A small class-conditioned spectrogram flow-matching model, trained from scratch.
Model: 14.4M parameters, log mel input, arch dit, norm layernorm, activation relu, moe top_k, num experts 32, patch size [8, 16], layers 12, width 192.
Training: 13500 steps, batches of 64.
Rows from block 8 of a small class-conditioned spectrogram flow-matching model, named by matrix and row number. Rows with one number belong to one neuron. Each number is 128 + 32 x the weight over its row's rms, rounded and kept within 0 to 255. All counts start at 0. After the name is the row's rms in percent of the matrix's.
After each neuron's rows are labels from the 100 clips, of 14976 (inputs lightly noised), where the neuron reaches its highest value: "responds to" is what is common among them. Only what is clearly more common there than usual is listed. The data: synthetic speech, music and everyday sounds put through simulated rooms and audio effects. In brackets: how many of the 100.
# fc1: MLP up (model.blocks.8.mlp.fc1.weight, 768x192), inputs 0-63
# fc2: MLP down (model.blocks.8.mlp.fc2.weight, 192x768, transposed), outputs 0-63

fc1.528 067 [195 112 182  66 128 164 113 134  69 231 142 101 108 109 113  56 139 113 117 148 221  80 124 121 107 127 122 112 113 134 152 104  79 125  74  99 114 169 197 139 128 128 148  86 152 203 116 133 119  86 104 110 155 120 121 111  89 128 111 146  91 112 150 131]
fc2.528 049 [ 85  65 119  75 117  69 142 133 161 101 110 101  77 130 104 105 153  75 158 122 151 117 119 127  93 176 148 163 140 117  85  62 118 169  88  94 108 203 100 172 155 108  85 172 141 125 138 126 121 141 182 138 135 109 131  95 134 158 112 103  86 145 112 126]
responds to: wah (30)

fc1.531 091 [142  52 114 111 223 197 179 139 162 211 175 122 117 170 124 140 132 144 115  81 157 144 130 122 117 180  92 109 175 158 110 128 104 165 127 147 165  92 172 144 163 155 163  95 124 143 136  95 143  39  47  84  74  93  77  94  87  55 121 109  86  90 143 125]
fc2.531 074 [ 64  30 233  88  93 123 144 126 170  90  89 177 144 127 120 168 159  81 196  91  98 131 129 114 136 109 192 110  78 154 139  77 150 136 114 132 151 116 152 114 174 137 125 118  90 108 130 167  78  90 221 171 228 108 203 110 100 108 127 123 119 138 140 154]
responds to: wah (32)

fc1.555 092 [119 133 168 149 179 112 179 107 132 108 107 124  90 135 136 160  79 142 134 129 146 156 110 133 129 146 179 167 119 165 114 142 100 141 135 175 120 126 114 120 193 154 157 120 137 130 175 122 146 165  90 194 181 156 219 125 170 159 151 107 187 130  93 144]
fc2.555 086 [ 55  93  88 122  68 148 117 144  93 104 158 143 173 116 183 142 118 153 122 132 156 153 140 172 163 106 113 111 127 111 128 112 133  99  82 107 115 129 145 160 143  86 162 153 129  84  99 167 106 152 156 113  68 130  79 153  90 105 127 138  52 132  95 132]
responds to: everyday sound (59); dry (44)

fc1.166 074 [167 113 101  69 104  99  37 131 140 176 174 127 132 127 110  65 153  94 157 133 126 173  86  90 118 103 144 225  90 142 103 118 136 147 145 108 172 100 169  94 150 165 104 143 156 149 134  92  97 189 120 129  99  68  56 137  82  59 141 122 139 107 107  86]
fc2.166 060 [244 135 142 158 159 138 174 125 168 101 125 101 157 157 127 139 103  56 142  91 159 110 125 113 191 221 149 112 135  96  98 136 104 121 112 165  84 162 114 119  88 143 135 167 114  89 140 127 150  51 110 153 149  92 133 130 166 125  96  96  57 109 110   0]
responds to: long reverberation (67); everyday sound (50); dropouts (31)

fc1.195 100 [ 34  64  44  24 106 122  70  74  87 113 114 121 166  80 130 142 134 114 113 125 125 175 158  93 163 162 134 109 127 132 152 142 128 149 166 157 159 164 175 107 103 137 150 131 147 124 101 131 189 255 181 191 173 122 142  74 157 102 153 128 107 106 111  88]
fc2.195 111 [104 222  82  47 137 113 129 121 100 120 164 109 107  95 123 135 121 133 191  99 115 121 187 136 110 109  95 196 140 107 101 160 150 100 140 107 119 115 116 107 139 125 125 164  95 150 146 107 192 181 128 128  90 127  94 102 117 138 116  87 115 188 135 109]
responds to: telephone band (55); dry (48)

fc1.428 122 [130 162 148 195 149  97 117 198 140 148 134 131  81 162 131 158  95 145 124 116 150 109 143 120 132 128 127 120 195 134 112 116  82 143 137 112 107 144 103 158 132  83 144 126  98 124 139 191 137  91 158  87 136 121 107 142 121 172 151 101  84 126  81 133]
fc2.428 150 [112 166 119  92 104 111 170 100 101  97 110  50 122 143 136 121 126  85 131 112 158  38 164 142 113 171  39 130 196  51 113 154 141 139 149 158 119 163 169 125 129 142 110 166 154 153 147 177  64 232  84 171  96 152 107 154 125 150  98  55 127 173 125 105]
responds to: dropouts (61); bit reduction (34); number of effects: 3 or more (32)

fc1.515 086 [136 133 107 102  94 103  50 123 142 148  85 134 143 112 168 150 206 115 159 103 119 113  82  72 107  79  95 155 150 102  81 109 129 142 176 132 133 161 125 139 123 166 164 151 113 159 115  99  58 113  52 161 115 168 153 116  96  84 122 127  90  90 134  97]
fc2.515 094 [133  92 170  82 145 138 157 175 144 113 146 123 116 121 108 106 194 126 122 110 125 130 171 151  73  61 171 134 124 157 142 109 166 117 197 135  83 143 107 123 171 124 120 140 106 137 158  96  74 134 117 127 112 100 155 129  78 137 125 118  92 126 108 106]
responds to: dropouts (70); dry (44)

fc1.297 097 [ 91 154  97 184 160 189  79 128 156 169 115  71 129 133 135 135 181 133 153 116 134  97  60 101  89 110  82 142  82 124  91 133 110 131 127 152 151 106 135  90 142 118 141 163 125 153 121 109 105 134 135 129 106 166 139 113  98 144 121 167 195 155 184 117]
fc2.297 089 [202 154 112 128  99 161  62 127 118 135  67 152 125 137 140 106 179 119  90 166 142 128  55 161  77 105 175  90 154 203 178 151 161 133  84 137 104 114 118 154 117 175  84 158 132 154 130 155 101 106 125 144 159 110 164 119  93 131 160  99 175 116 125 149]
responds to: long reverberation (74); band (63); distortion (51)

fc1.301 089 [146  62 112 118 104 151 157 130 139 120 123 106 137 150 125  86  71 160 143  97  83 100 136 172 142 180 132 134 149 128  55 157 108 166 178 133 123 134 123 145  96 156 140  86  96 102 128 135 183 158 107 128  70  60 100 165 167  95 146  54  93 125 113 133]
fc2.301 077 [112 106 158 171 195 213 151 156 115 114 120 140 183 102 146 133 165 194 143 135 129 122 154 186 164 129  96 162 149 124 154 112 148 121 169 105  70 128 158 132 167 153 104 139 125 117 140  85  87  94  39 107  97 139 108 124 119 118  91 160 136 117  96 122]
responds to: number of effects: 0 (51); everyday sound (50)

fc1.95 100 [110 124 124 122 123  80  95  97 106 120 128  93 130 150 111  74 164 143 191 107 114 131 162 118 133 110 149 153  89 140 109 126 138 164 176  96 133 147 105 145 117 126 123 192 152 102 158 108  95 134 126 148  72 181 115 142 152 152 122 178  83 102 103  95]
fc2.95 125 [ 95  77  73  81 132  32 131 117 122 107 162  98  74  83 121 107 143 145 161 101  85  93 207 192 169 140 148 196  83  81  89 102 122 118 190  92 157 115 155 108 141 128 142 101  90 146 136 118 115 216 116 117 115  89  83  95 134  90 137 113  88 167 101  75]
responds to: reverberation time: 1.2 to 2.4 s (45)

fc1.21 082 [ 91 135 103 163 211 171  87 131 110 128  79  64 145 133 183 102 132 167 115  88 110 121 116 111 113 144  99 100  50 145 107 138 117 115 120 108 136 153 119 111 102 146 125 179 130  97 143 170  80 163 150  88 109 139 160  82 194 171 145 146 141 135 160 145]
fc2.21 071 [196 134 144 111 115  75  73 138 128 126  89 141 132 115 121 109 189 143 157 116 135 173  76 153  68  89 188 155  51 183 165 152 169 172 113 148 136 125 159 153 150 176  94 100  53 180 153 119 112  82 103 125 147 124 141 114  54  85 157 132  86 139 140 169]
responds to: long reverberation (70); band (67); distortion (49)

fc1.477 083 [ 74 138 125  97 135 124 139 166 134 174 169  95 177 140 138  84 118  94 133 180 112 108 128 102 221 137 155 217 137 106 155 108 116  65 159  94 131 158 161 157 151  93 153 172 151 109 141 140 136  97  64  77  90  89  99  95 128 140  97 114  90 100  87 103]
fc2.477 074 [ 83  65 185 140 148 159 163  50 157 111 105 145  77 154 138 111  98 123 105 105 112 156 172 121  39  94 136 144 139 148 101  90  99 150  87 129  88  97  92 131 113 122 216 124 139 120 137 115 224  98 189 173 174  75 145 132 140 149 159 138 151 139 128 131]
responds to: drums (56); dry (48)

fc1.192 105 [179 156  72 125 158 148 136 111 108  92 133 120 151 120 134 160 196 207 111 156 154 153 118  66 195 170 110 114 114 192 123  63 137 135 143  85 105 147 141 186 146 140 184 171 161 178 125 125 108 133 147 138 136 152 124  56 116 110 110 132 110 149  96  88]
fc2.192 090 [105 125  89 107 149 123 132 101 129 140 127 114 124  96 105 161 127 146 147 215  32 123 148 157 144 133 137 102 155 103  98  97 104 148 133  87 163 124 165 127 127 145 134 130 183 116  94 166 133 128  87  62  97 106  85  85 118  91 121 114 121 116 138 129]
responds to: everyday sound (74)

fc1.160 123 [144 128 158 126 162  88 129 119  98 137 141  98 170 159 101  99 158 128 138  82 150 168 135 181 165 136 121  98  75 146  42 106  76 119 137 107 130 144 138 122 130 130 153 101 109 128  56  74 168 112 138 143 196 136 157  79 134 129 179 123 131 109  98 115]
fc2.160 120 [113 203 101  99 182 141 109  76 121 150 157 140 129  32 135 175 124 195 148 123  41 112 109 118 159 122 104 157 173  98 107 145 148 106 108 122 123  93 161 124 112 168 138 130 176 180  93 104 153 116 144 145 135 129 135  93  80 140 115 134 159 162 101 144]
responds to: band (70)

fc1.334 121 [142 105 187 159 133  86 160 119 165  98 109 164 134  91 150 155  58 153 112 149 115 156 153 113 142 157 210 154 177 150 132 172 172 184 154 122 116 106 173 156 183 157 122 108 153 165 140 123 120 126 149 186 131  93 135 141 135  92 149  98  71  79  96 140]
fc2.334 135 [144 113 118 109 121 155 146 107 106 112  97 163 133 117  72 107 150 128  34 113 145 181  88 164 112 122 199 103 204 197 183 152 107 109 119 128 103 114  65 110 187 124 106 175 106  70  88 135 137  98 139 132 107  95 141 176 108 178 134 107 182  71  93 125]
responds to: dry (45); dropouts (32)

fc1.707 092 [ 85 188  89 175 125 150  88 162 163 135 162  76 144 144 131 169 181 126 166 145 157 125  63  96 139 103 115 152  63 128  85 119  91 113 130 105 144  81  94 148 142 140 120 174 148 170 124 125 163 141 103 108  75 162  78 143  88 137 116 139 142 150 135  91]
fc2.707 081 [179 130 144 105 108 149 104 104 134 164  98 167 112 108 180 142 166 114 102 123 131 165  95  90 108  49 157  71 106 151 143 188 139 104  97 143 150 109  99 122 131 117  96 177  60 148 126 126  74  80 123 136 158 123 209 152  50 139 174  84 128 117 158 175]
responds to: long reverberation (72); band (53); reverberation time: 1.2 to 2.4 s (44)

fc1.519 087 [115 107 130  74 139 154 160 165 107 171 173 111  87 148 144 164  82  97 155 102 103 211 146 109 183 123 172 177  95 175 155  85 111 100  98 123 162 165 226 119 153 138 184 138 169 123 146 114 101 126 122 100  69 153  81 171 166 143 118 113  86 121  83 132]
fc2.519 092 [105 146 103 178 148  89 146 171 123 147 110 145 161  99 131 105 129 127 199 138 132 117 133 112 143 136 226 120 108 126  98 115 188  55 150 107 190  95  94 133  75  83 123  99 159  89  79 117 144  78 143 143 135  91 158  83 152  98  99 172 167 121 143 147]
responds to: dry (55); dropouts (52)

fc1.154 113 [110 117 131 133 204 144 116 137 111 138 165  95 166 135 202 139 106 117 166 118 144  80 173 154 133 114 117 136  71 139 169 169 109 152 165 187 177 118 130  91 147 145  82 137 160 153 166 139 123 156 111 131 135 142 126  98  70 133 111 124 112 103 184 148]
fc2.154 124 [103 121 168 120  73  91 115 110 134 118  63  98 105 100 151 161 162 117 129 191 125 153  71 154 116 145 133 101  86 149 110 106 144  93  80  79 136 143 158 153  79 140 123 109 136 125 104 167 135  95 139 114 160 149 103 126 179 113 121 124 147 144 107 133]
responds to: dropouts (59)

fc1.35 110 [122 189  82 115 174 179  83 101 114 159 189 115 133 129  77 155 164  90 145 108 159 154 150 123 115 132 118 129 114 172 169  89  75 110 161 130 156 116 135 140 161 123 147 160 160 127 107  92 139 153 117 116  79 115  94 111 131 100 118 109 134 138 131  80]
fc2.35 125 [163 110 111 108 119 143 110 138 112 156  90 124  87 172 116 126 178 106 134 112 124  99 115 164 131 148 182 163 154 208 183 109 139  92 107 145 138 150  99 145  74 153 143  22 135 115 144 160 115 113 107 148 194  89 173  93 122 113 107 208 155 146  81 117]
responds to: band (76)

fc1.765 114 [165  66  85  39 118 106 150 152 165 163 154 142 113 177 133 112 107 131 126 156 166 147 167 128 128 120 123 140 154 178 170 126 115 137 158 130 160 143 173 128 134 126 188 148 108 128 126 108 144 181  98  70  46  70  84  77 109 105 126 139  42 102  92 108]
fc2.765 111 [148  19 255 200 166 106 110  56 188  45  65 152 101 159 160 105 127  91 132 123 125 131 144 170 104 124 141 130 125 114 110 132 139 127 125 113 106 128 159 106 134  98  93 158 120 154 126 128  79 139 169 238 242  12 232 173 138 167  51  59 102 112 122 130]
responds to: telephone band (32)

fc1.264 105 [ 92 156  99 170 131 141  68 103 148 131  95  69 118 149  94 117 157 148 154 105 111 109 102  96 104  64  75 156 105 141  76 156 112 142 163 137 167 145 135 104  90 136 161 156 121 113 120 111  75 127  98 129  97 186 139 124 117 152 103 160 137 165 182 124]
fc2.264 095 [174 163 137 134  99 160  97 142 106 121 109 105 149 131 137 101 127  90 104 156 158 123  35 138 105 128 134  88 142 189 136 135 164 122  67 163  70 137 143 141 167 139 123 138 117 142  90 158 153  52 153 138 164 170 128 154 105 124 142  98 128 119 119  93]
responds to: long reverberation (82); reverberation time: 1.2 to 2.4 s (53); band (50); distortion (41)

fc1.138 098 [236 255 255 150 201 143  83 139 115 152 117 115  95 157 131 121 128  95 128 137  79 104 147 106 148  76 141 133 135  90 112 110 135 117 131 112 144 118 132 123 122 102 142 128 107 163 118 133   0  13  55 166 141 141 155 140 137 129 144 153  99 127 115  93]
fc2.138 093 [225 255   0 109 118 110 122 183 116 138 176 110 192 123 108 105 140 143 153 110 124  86 148 134 128 151 138 132 154 106 159 121 120 128 139 119 142 141 127  96 129 150 120 139 139 116 118 109 205 203  69  45  46 150  42  93 158  97  91 152  98 127 120  62]
responds to: long reverberation (79); dropouts (50); reverberation time: 1.2 to 2.4 s (48)

fc1.246 112 [107 124 139 161 142 132 144 116 182 123  47 126 100 108  86 134 168 140 111  87 183 129  84 138 166  98 139 144 105 157 117 155 169 146 110  78  70 106  82 117 120 117 142 121 118 137 110 120  83 144 192 154 128 161 181 155 101 136 168 148 114 143 100 102]
fc2.246 121 [128 176 131 129 117 137 116 167  97 129  27 131 100 135 125 165 185 101 150 155 139 156  72 171 127 116 119 149 104 178 162 140 189 120 132 129 203 103 137 145  49 185 195  99 133 150 182  87 125 119 130 150 160 131 147  67 113  40  66 136 133 192 112 138]
responds to: band (51)

fc1.396 106 [137 185 165 162 190  89 117  98 200 122 118 143 134 127 136 135 118 147 130 112  93 115 151  99  86 132 119 146 109 128 104 181 117 159 155 149 157  69 146 112 162 198  96  78 123 156 115 108 116 134 125 139 147 125 142 156 138 132 125 112 133 141 137 108]
fc2.396 121 [137  90 119 147 158 210 150 113 206 129 142 194 149 146  79 145 191 139 123 115 100 154 153 117 121 139 164 121 186  92 141  67 143  90 148 104 162 128 126 186 116  89  96 111 164  96 141 108 140 182 148 112 116  88 157  95 131 126 122  68 134 128 133 143]
responds to: dry (76); dropouts (42)

fc1.641 079 [ 89 171 136 159 196 145  86 156 115 144 101 125 120 144 106  90 150 132 136 121  78 132 145  52 109 130  67 101 110 118 116 110 136 181 163 108 187 129 147 130  89 152 144 153  56 128 146 159  56  79  95  98  74 174 128 128 152 160 170 119 112 139  75  98]
fc2.641 063 [144 168 102  92  92  95  96  90 132  99 103 133 175 178 149 164 101 133 140 135 168 120 111 134 164 102 116 146 120 159 160 168 136 140 102 134 160 154 155 177 140 148  94 126  98 142 101 124 202 163 213 170 171 129 170 121 118 120 111 138 126  93 147 123]
responds to: long reverberation (70); reverberation time: 1.2 to 2.4 s (44); dropouts (38)

fc1.14 115 [161 184  54 102 159 177  80 102 137  79 140  89 146 159  83 159 154 121 116  94 160 142 142 172 154  86 112  93 110 215 146  96  52  92 150 115 130 130 100 129 134 104 189 192 148 124  67  84 154 154 133 137 103 156 122 112 139 113 139 126 122 138 163 106]
fc2.14 138 [175 130  90 133 135 115 114 129 130 164 136 118 119 159 105 132  92 113 207  85 161  74 146 171 111 145 112 175 154 193 146 150 117 151 109 134 107 124 120 137  75 160 111  50 130 182 164 207 106 134 117 129 147 125 148 108 145 163 166 187 120 171 106 137]
responds to: band (59)

fc1.383 063 [186 106 118  87  53 163 234 120  92 178 157 182 135 125 177 118 121 128 108 236 127 111  85 134  62 141 139 124 128 116 172 107 107 146  51 144  72 145 120 138 142 104 135 140 130  99 133 122 106 131 167 112 103 123 107  99 165 130 124 132 129 135 161 105]
fc2.383 048 [ 96 141 175 136 169 110 157 114 146 132 150 130 110  64 106 159 124 143 112 172 160 140 173 148 108  88 134 132 124 109 116 124 157  65 141 130  88 148 142  90  97 109 150 152 111 122 144  94 158 112  76  90 162 106 119 140 159 143 111 116 131 107 119 246]
responds to: distortion (31)

fc1.750 073 [ 63 115 130  91 228 190  86 134 158  92 142 167 165 173  88 192 141 122 100 129 154 155 140 133  70 150 130 120 165 151 135 124  66 203 165 113 127 161 169  53 133 144 127  62  67  96  76 120  79 112  78 115 157 106 113  82 114 100 169 120 128 105 129 102]
fc2.750 067 [122 184 118 138  93 147 105 182 102 169 163 146 168  94  86 112 102 141  91 108 150 151 145 125 111 121 132  90 152 208 179 160 135 101 103 131 149 112 109 169 148 176 112 124 141 150 182  85 164  73 120 126 116 154  76 129  97 129 161 182 142  99 129 170]
responds to: telephone band (33)

fc1.673 089 [ 94 128  84 134  84  91  96  93  89 122 118  68  82 141 107  57 130 128 100  83 156 101 102 129 128 128  96  96 169 170 140 101 111 122 176  80  94 117 112 117 153 118 104  46 128 154 124 122 101 160 220 161 140 163 113 187 117 124 114 126  71 121 126  83]
fc2.673 093 [125 136 116 108 134 132 180  84 177 158  82 126  99 176 123 160 131 149 149 126 149 116 121 149 155 124 105 166 115  89  97 101 130 219 155 141 173 125 191 112 150 146 124 146 137 100 159 121 127 131 161 157 196  78 205  89 135 100 136 105  63 180 138 182]
responds to: drums (74); number of effects: 0 (69); dry (47)

fc1.19 096 [145 210 174 154 167  45 146  19 114  57  84 130  72 111 140 104 124 143  91 148 100 102 209 111 130 123 148 114 147 196 153 143 100 109 162  95 120 105 111 156 150 116 147 117 108 138  93 116 115 208 162 224 176 211 164 153 123 148  94 160 123 118  94 164]
fc2.19 097 [115 163  76  70 117 137 202 196 108 177 193 101 171 112 119 134 130 115 145  94 141 131 135 137 142 208 143 140 126 165 120 120 126 127 144 153 111 172 137 105 149 110 143 140 109  72 167  95 118  93  68  46  38 220  55  71 162 121 117 143  84 146 116  47]
responds to: distortion (39)

fc1.442 091 [ 59 110 174 140 103 138 132 114 142 102 111 112 146 114 154 147 120 102 159 146 164 137  61 173 119 127 154 143 146 125 157 160 108 151 149 107  96 123 105 139 148 137 102 105 194 137 130 153  80  99 207 188 153 123 182 170 140 149  98  33 102  91 106 121]
fc2.442 086 [ 68 131  93 113 223  65  91 103 127 113 125 141 107 123 132 125 166 118 157 123 153  97 181 194 208 127 120 147 171 111 100 120 125 147 137 103  95 129 165 115 131 126  94 154 152 120 130 117 201 124  74 117 123 136 108  23 107 141 121  98 118 174 126 153]
responds to: number of effects: 0 (61); everyday sound (52)

fc1.337 104 [ 38  77  58 109  98  45  48  66  52  31  91  99  98 161  76 135  82 142 111 115 149 148 165 103  93 132 112 150 158 186 107 158  97 115 211 137 110 152 139 147 136  98 153 121  88 121 145 146 166 255 162 182 146 217 151 176 135 137 142 134 130 119 103 124]
fc2.337 112 [117 127 119 156 146 171 153 206 131 199 174  90 136 157  93 175 173  94 170 137 130 104 146 142 151 140 170 163 140 132 122  84 148 103 165 106 120 144 172 119 143 100 173 183 149 107 147 131 108  63  48  27  46 158  38  80 170 154 113 141 114 157 131 120]
responds to: speech (55); dropouts (52)

fc1.360 080 [160  74  85 165  92 177  89 120 116 108 121 161 132 129 115 137  70 144 156 141  94 136 150 141 102 116 161 169  75 173 110 149 161 171 153 123 160 144 204 138 131 157 172 132 153  93  83  86 142 158 163 133 101 109 153 139  94 136  84 109  91 108 136  90]
fc2.360 062 [127 176 106  67  93  34 212 129 117 108  77  99 125 106 161 151 123 131 107 135 184  97 107 149 109 159 144 118 101  73 164 143 117 151 179 130 117  96 123 114 181 153 170 163 136  56 122 118  99 103  83 110  64 145 118 107 175 146 113 108 125  99 153  71]
responds to: speech (62)

fc1.286 091 [103 147  41 114 176 202  90 122  93 107 172  80 121 154 130 151 181 132 109 107 137 136 152 138  90 131 114 144  96 188 133 123 127  95 128 123 140 148 133 110 134 104 180 160 149 168 133 131 157 162 109 146 146 147 153  59  99  49  77 168 139 120 170 149]
fc2.286 092 [124 123 156 107  93  83 159 113 107 136 134  60  99 133 150 149  79 109 124 178 213 100  82 160 109 161  90  67 127 169 128 170 133 170 109 187 119 187 132 169 144 150 109 126 149 121 117 129 121 135 119 125 111 189 105 160 161 160 132 165 134 113  84 112]
responds to: band (56); distortion (31)

fc1.485 114 [168 143 162 154 159 152 132 170 173 146 170 172 156  83 121 101 135 127 141 149 152 198 129 112 124 141  95 156 130 152 106 149 106 156 151 200 102 161 125  87 141 165 107 101  54 127 183 127 156  91 145 114 139 176 156 119 139  96 109  92 140  95 125 109]
fc2.485 114 [136 157 151  79 111 111 116 110 160 122 181 125 132 110 112 138 118  85 116 109 176 154 116 118 178  99 174  93 127 123 193 119 155  89 130 149 126  96 173 119 116 190  58  77 107  92 165 100 127 203  97 145 169 183 116 124 147 107 137 145 138 130 101 117]
responds to: band (59)

fc1.426 095 [ 78  60 104  80 133 110  65  90  85  90 110 114 138 158 160 121 146 115  83 154 126 140 156 130 105 146 153 127 129 130 125 123 166 109 161 184 190 145 137 136 144 147 152 140 105 105 127 140 205 210 152 199 172 140 177 146 153 158 190 153 137 141 127 127]
fc2.426 100 [133 176  94  67 132  66 144  83 119 111 161 121  78 130 114 137 141 122 157 160 133 129 206 144 152 102 143  89 144  94 111 154 138  94 172  98 157 109 124 130 123 116 120 126 139 143 114 139 139 212  94 107  84 100  82  73 123  96 111 120 112 155 135  90]
responds to: telephone band (41)

fc1.398 090 [140 126  74 137  83 175 148 181 129 166 157 100 112 163 145 138 156  98 108 142 100 158 111 107 147 128 139  93 120 133 145 158 174 149 126 102 146 158 154 111 143 161 167 111 181  74 161 157 113 128 122 136 106  80  90 156 142 125 131  78  70  98 150 170]
fc2.398 084 [125 200 123 105 153 168 119 129 124 148 138 173 147   0 140 121 137 206 116 101  72 109  88 103 115 101 126 156 120 111 154 151 170  53 136 127  47 128 129  65  88 148  85 138 136 122 139 127  92 101 140 164 125 137  99 155  85 134 118 143 137 123  99 114]
responds to: number of effects: 0 (56); dry (41)

fc1.61 081 [181 152 113  86 165 100  57 129 128 169 149 131 133 118 131 137 146 157 147 170 116 153 138  37 148 131 124 184  86 140 105  80 170 143 131 126 196 139 197 110 126 105  95 152 112 144 156 112 193  95 130  85 154  76  92  34  93 104 156 167 117 107 123 150]
fc2.61 068 [214 131  92 122 121 160 130  89 167 135  85 117 129 103 124 132 142  93 125  90 174 161 136  27 106 131  98 149 144 145  65 133 151 169 133 103 113 152  79 191 110 151 118 109 192 114 150 102  99 188 137 145  45 102 125 183 141 129 122 142 175 139 127 136]
responds to: number of effects: 0 (54); everyday sound (52)

fc1.406 107 [103 163  75 117 122  64 104  65 105 121 175 137  68 162 143 128 125  77 114 116 164 124 177 168 109 150  69 167 165 128 163 115  88 100 170 151  85 129 120 138 153 154 115  93  94 127 167 116 162 140 191 135 180 188 155 176 100 104 122 157 138 126 132 149]
fc2.406 099 [122 166  74 115 146 134 221 106 142 135 136 111 143  95 146 113 130 132 164 148 118 126 132 131  47 181 116 118 125 101 121 137 132 125 100 120 101 158 158 147 172 104 106 165 172 128 115 123  90 199 125 139 151 110 176 110 149 109  96  68  18 134 194  66]
responds to: drums (71); dry (64)

fc1.311 075 [ 57 111 114  95 134 109 101 149 135 130 182 130 145  67 126  55 185  98 113 110 117 187 169  72 199 121  77 166  90 175 162  92 168 144 173  98 132 177 143 111  86 102  95 126 122  98  75 110 141 113 151  93  86 138 118 104 190  89 152 104  83  73 134 150]
fc2.311 062 [100  62 182 204 127 145 159 175 137 102 106 175 126 153  46 141 118 187 154 140 134 173 104 123 150 105 144 168 104 157 181 122 172 140 185 152 139 109 149 144 181  92 153  98  67 135 120 118  62  97 139 137 154 162 142 165  64  97 130 176 126 119 118 126]
responds to: drums (58); number of effects: 0 (55); dry (48)

fc1.575 132 [150 119  92  87 146 116  55 121  55 138 102  88 121 125 108  32 138 113  90  81  99 130 168 130 141 122 103 111 118 203 175 100 116 157 195 141 114 168 139 130 123 117 122 186 112 124 158 159 126 148 177 158 115 158 163  98 122 163 167 161 141 114 153 112]
fc2.575 138 [193 116 152  79 108 145 119 104 108 120 177 130 129  97 127  41 172 152  58 161 155  76  91 127  66 135 137  91 155 185 123 144 154 216 131 174 104 136 116 131 114 131 104  79 172 120 135 108 109 131  83 120 140 164 158 161 127 123 179 180 150  67  82 139]
responds to: bit reduction (36); distortion (31)

fc1.441 064 [ 96  99 186 124 179 167 125 171 131 155 180 109 156  80 171  97 103 140 128 114 133 126 126 137 150 100  85  52 162 127 109 102 113 133 124 157 143  75 181 117 153 164 169  82 119 154  52 111 128 112 136 164 122 172 128 164 153 103 148  97 125 140 110  85]
fc2.441 058 [115 149 140 113 138 131  75  84 134 114 103 145 143 141 110  82 177 131 142  81 141 145 120  71  65 175 163 126  95 143 127 136 150 173 121 131 145 102 110  93 159 122  99  85 105 133 128 119 149 148 183 148 183  84 177  80  48 110 157 107 166 103 152  95]
responds to: short reverberation (67)

fc1.39 079 [194 137 181 180 123 209 176 142 184 124 147 172 157 150 138 108  83 176 177 138 112 125 136 157 124 176 162 119  98 154  68 154 123 125  77 164 170 102  91 125 127 117 112 134 107 104 135 104 119 119  88 116  83  43 120 121 144 151 121  98  66 158 124  94]
fc2.39 058 [158  88 101 175 181 128 138 106 121 148 134  82 145 105 181 136  79 165 114 132 125 112 138 176 145 155 135 106 105 102 163 132 130 129 156 132 172  80 145 129 122 144  75 191 118 103 138 169 126 139 143 102  86  61 163  77 197 112 120 133 125 124 130 129]
responds to: speech (64)

fc1.539 109 [141 119 156 110 155 169 137 113 176 146 136 150 128  65  89 141 118 108 136 120 147 159 143 122 132 130 149 110  98 127 115 115 123 161 111 126 138 147 149  99 125 177 145 123 184 173 103  59 128 109 128 185 150 152 136 171 137  97 126 159 109  99 139 145]
fc2.539 130 [145  93 152 153 139  78 119 117  89 157 100 158  71  79 139 103 128 122 135 120  99 197 115 111 115 124 133 123  93 165 109 159 102 129  72 137 126 100  78 154 144 101 227 102 104  87 115 113 196  45 148 111 152 119 140 103 125 147 139 148 129 149 151 147]
responds to: reversed (34)

fc1.513 134 [155 102 128 100 121 152 138 104 137 124 115 148 171  82 115 124 143 109 155 142 111 143 134 131 143 168 187 119  83 111 132 109 117 102 118 152 123 120 153 107 133 167 148 152 172 131 125  81 102 147 117 175 116 136 147 166 124 153 102 161 138  89 126 146]
fc2.513 187 [155  88 136 144 172 132  84 139 148 168 135 196 141 119 137 136  97 166 146 117  93 200 121 108 139  99 212 110  68 202 126 108 120 105 103 112 152 139  92 124 120 101 147  92 100  84 125  81 192  50 186  97 175 123 125  88 145  94 164 203 155  93 154 141]
responds to: reversed (35); dropouts (33)

fc1.417 087 [136 134 143 151 122 148 140  95 110 101 166  88 140 107 127 181 114  97 204  98 142 142 148 121 143 163 160 134  66 145 127 153  94  97 161 164 125  86 168  78 123 189 118 108  73 135 158 134 178 170 114 140 112 115  76 157 110  87 133  51 116 109  82 149]
fc2.417 095 [145 117 138 154  71 131  90 107  99 144 186 105 100 170 211 103 140  65 112 145  84  95 108 102 157 136 113  85 138 112  99 138 134 145 102 147 164 135 161 162 185 133 137 165 145 122 173 126 137 143 164 138 137 129 157 167 109 126 105 132 216 136 142 201]
responds to: drums (53); number of effects: 0 (51); dry (44)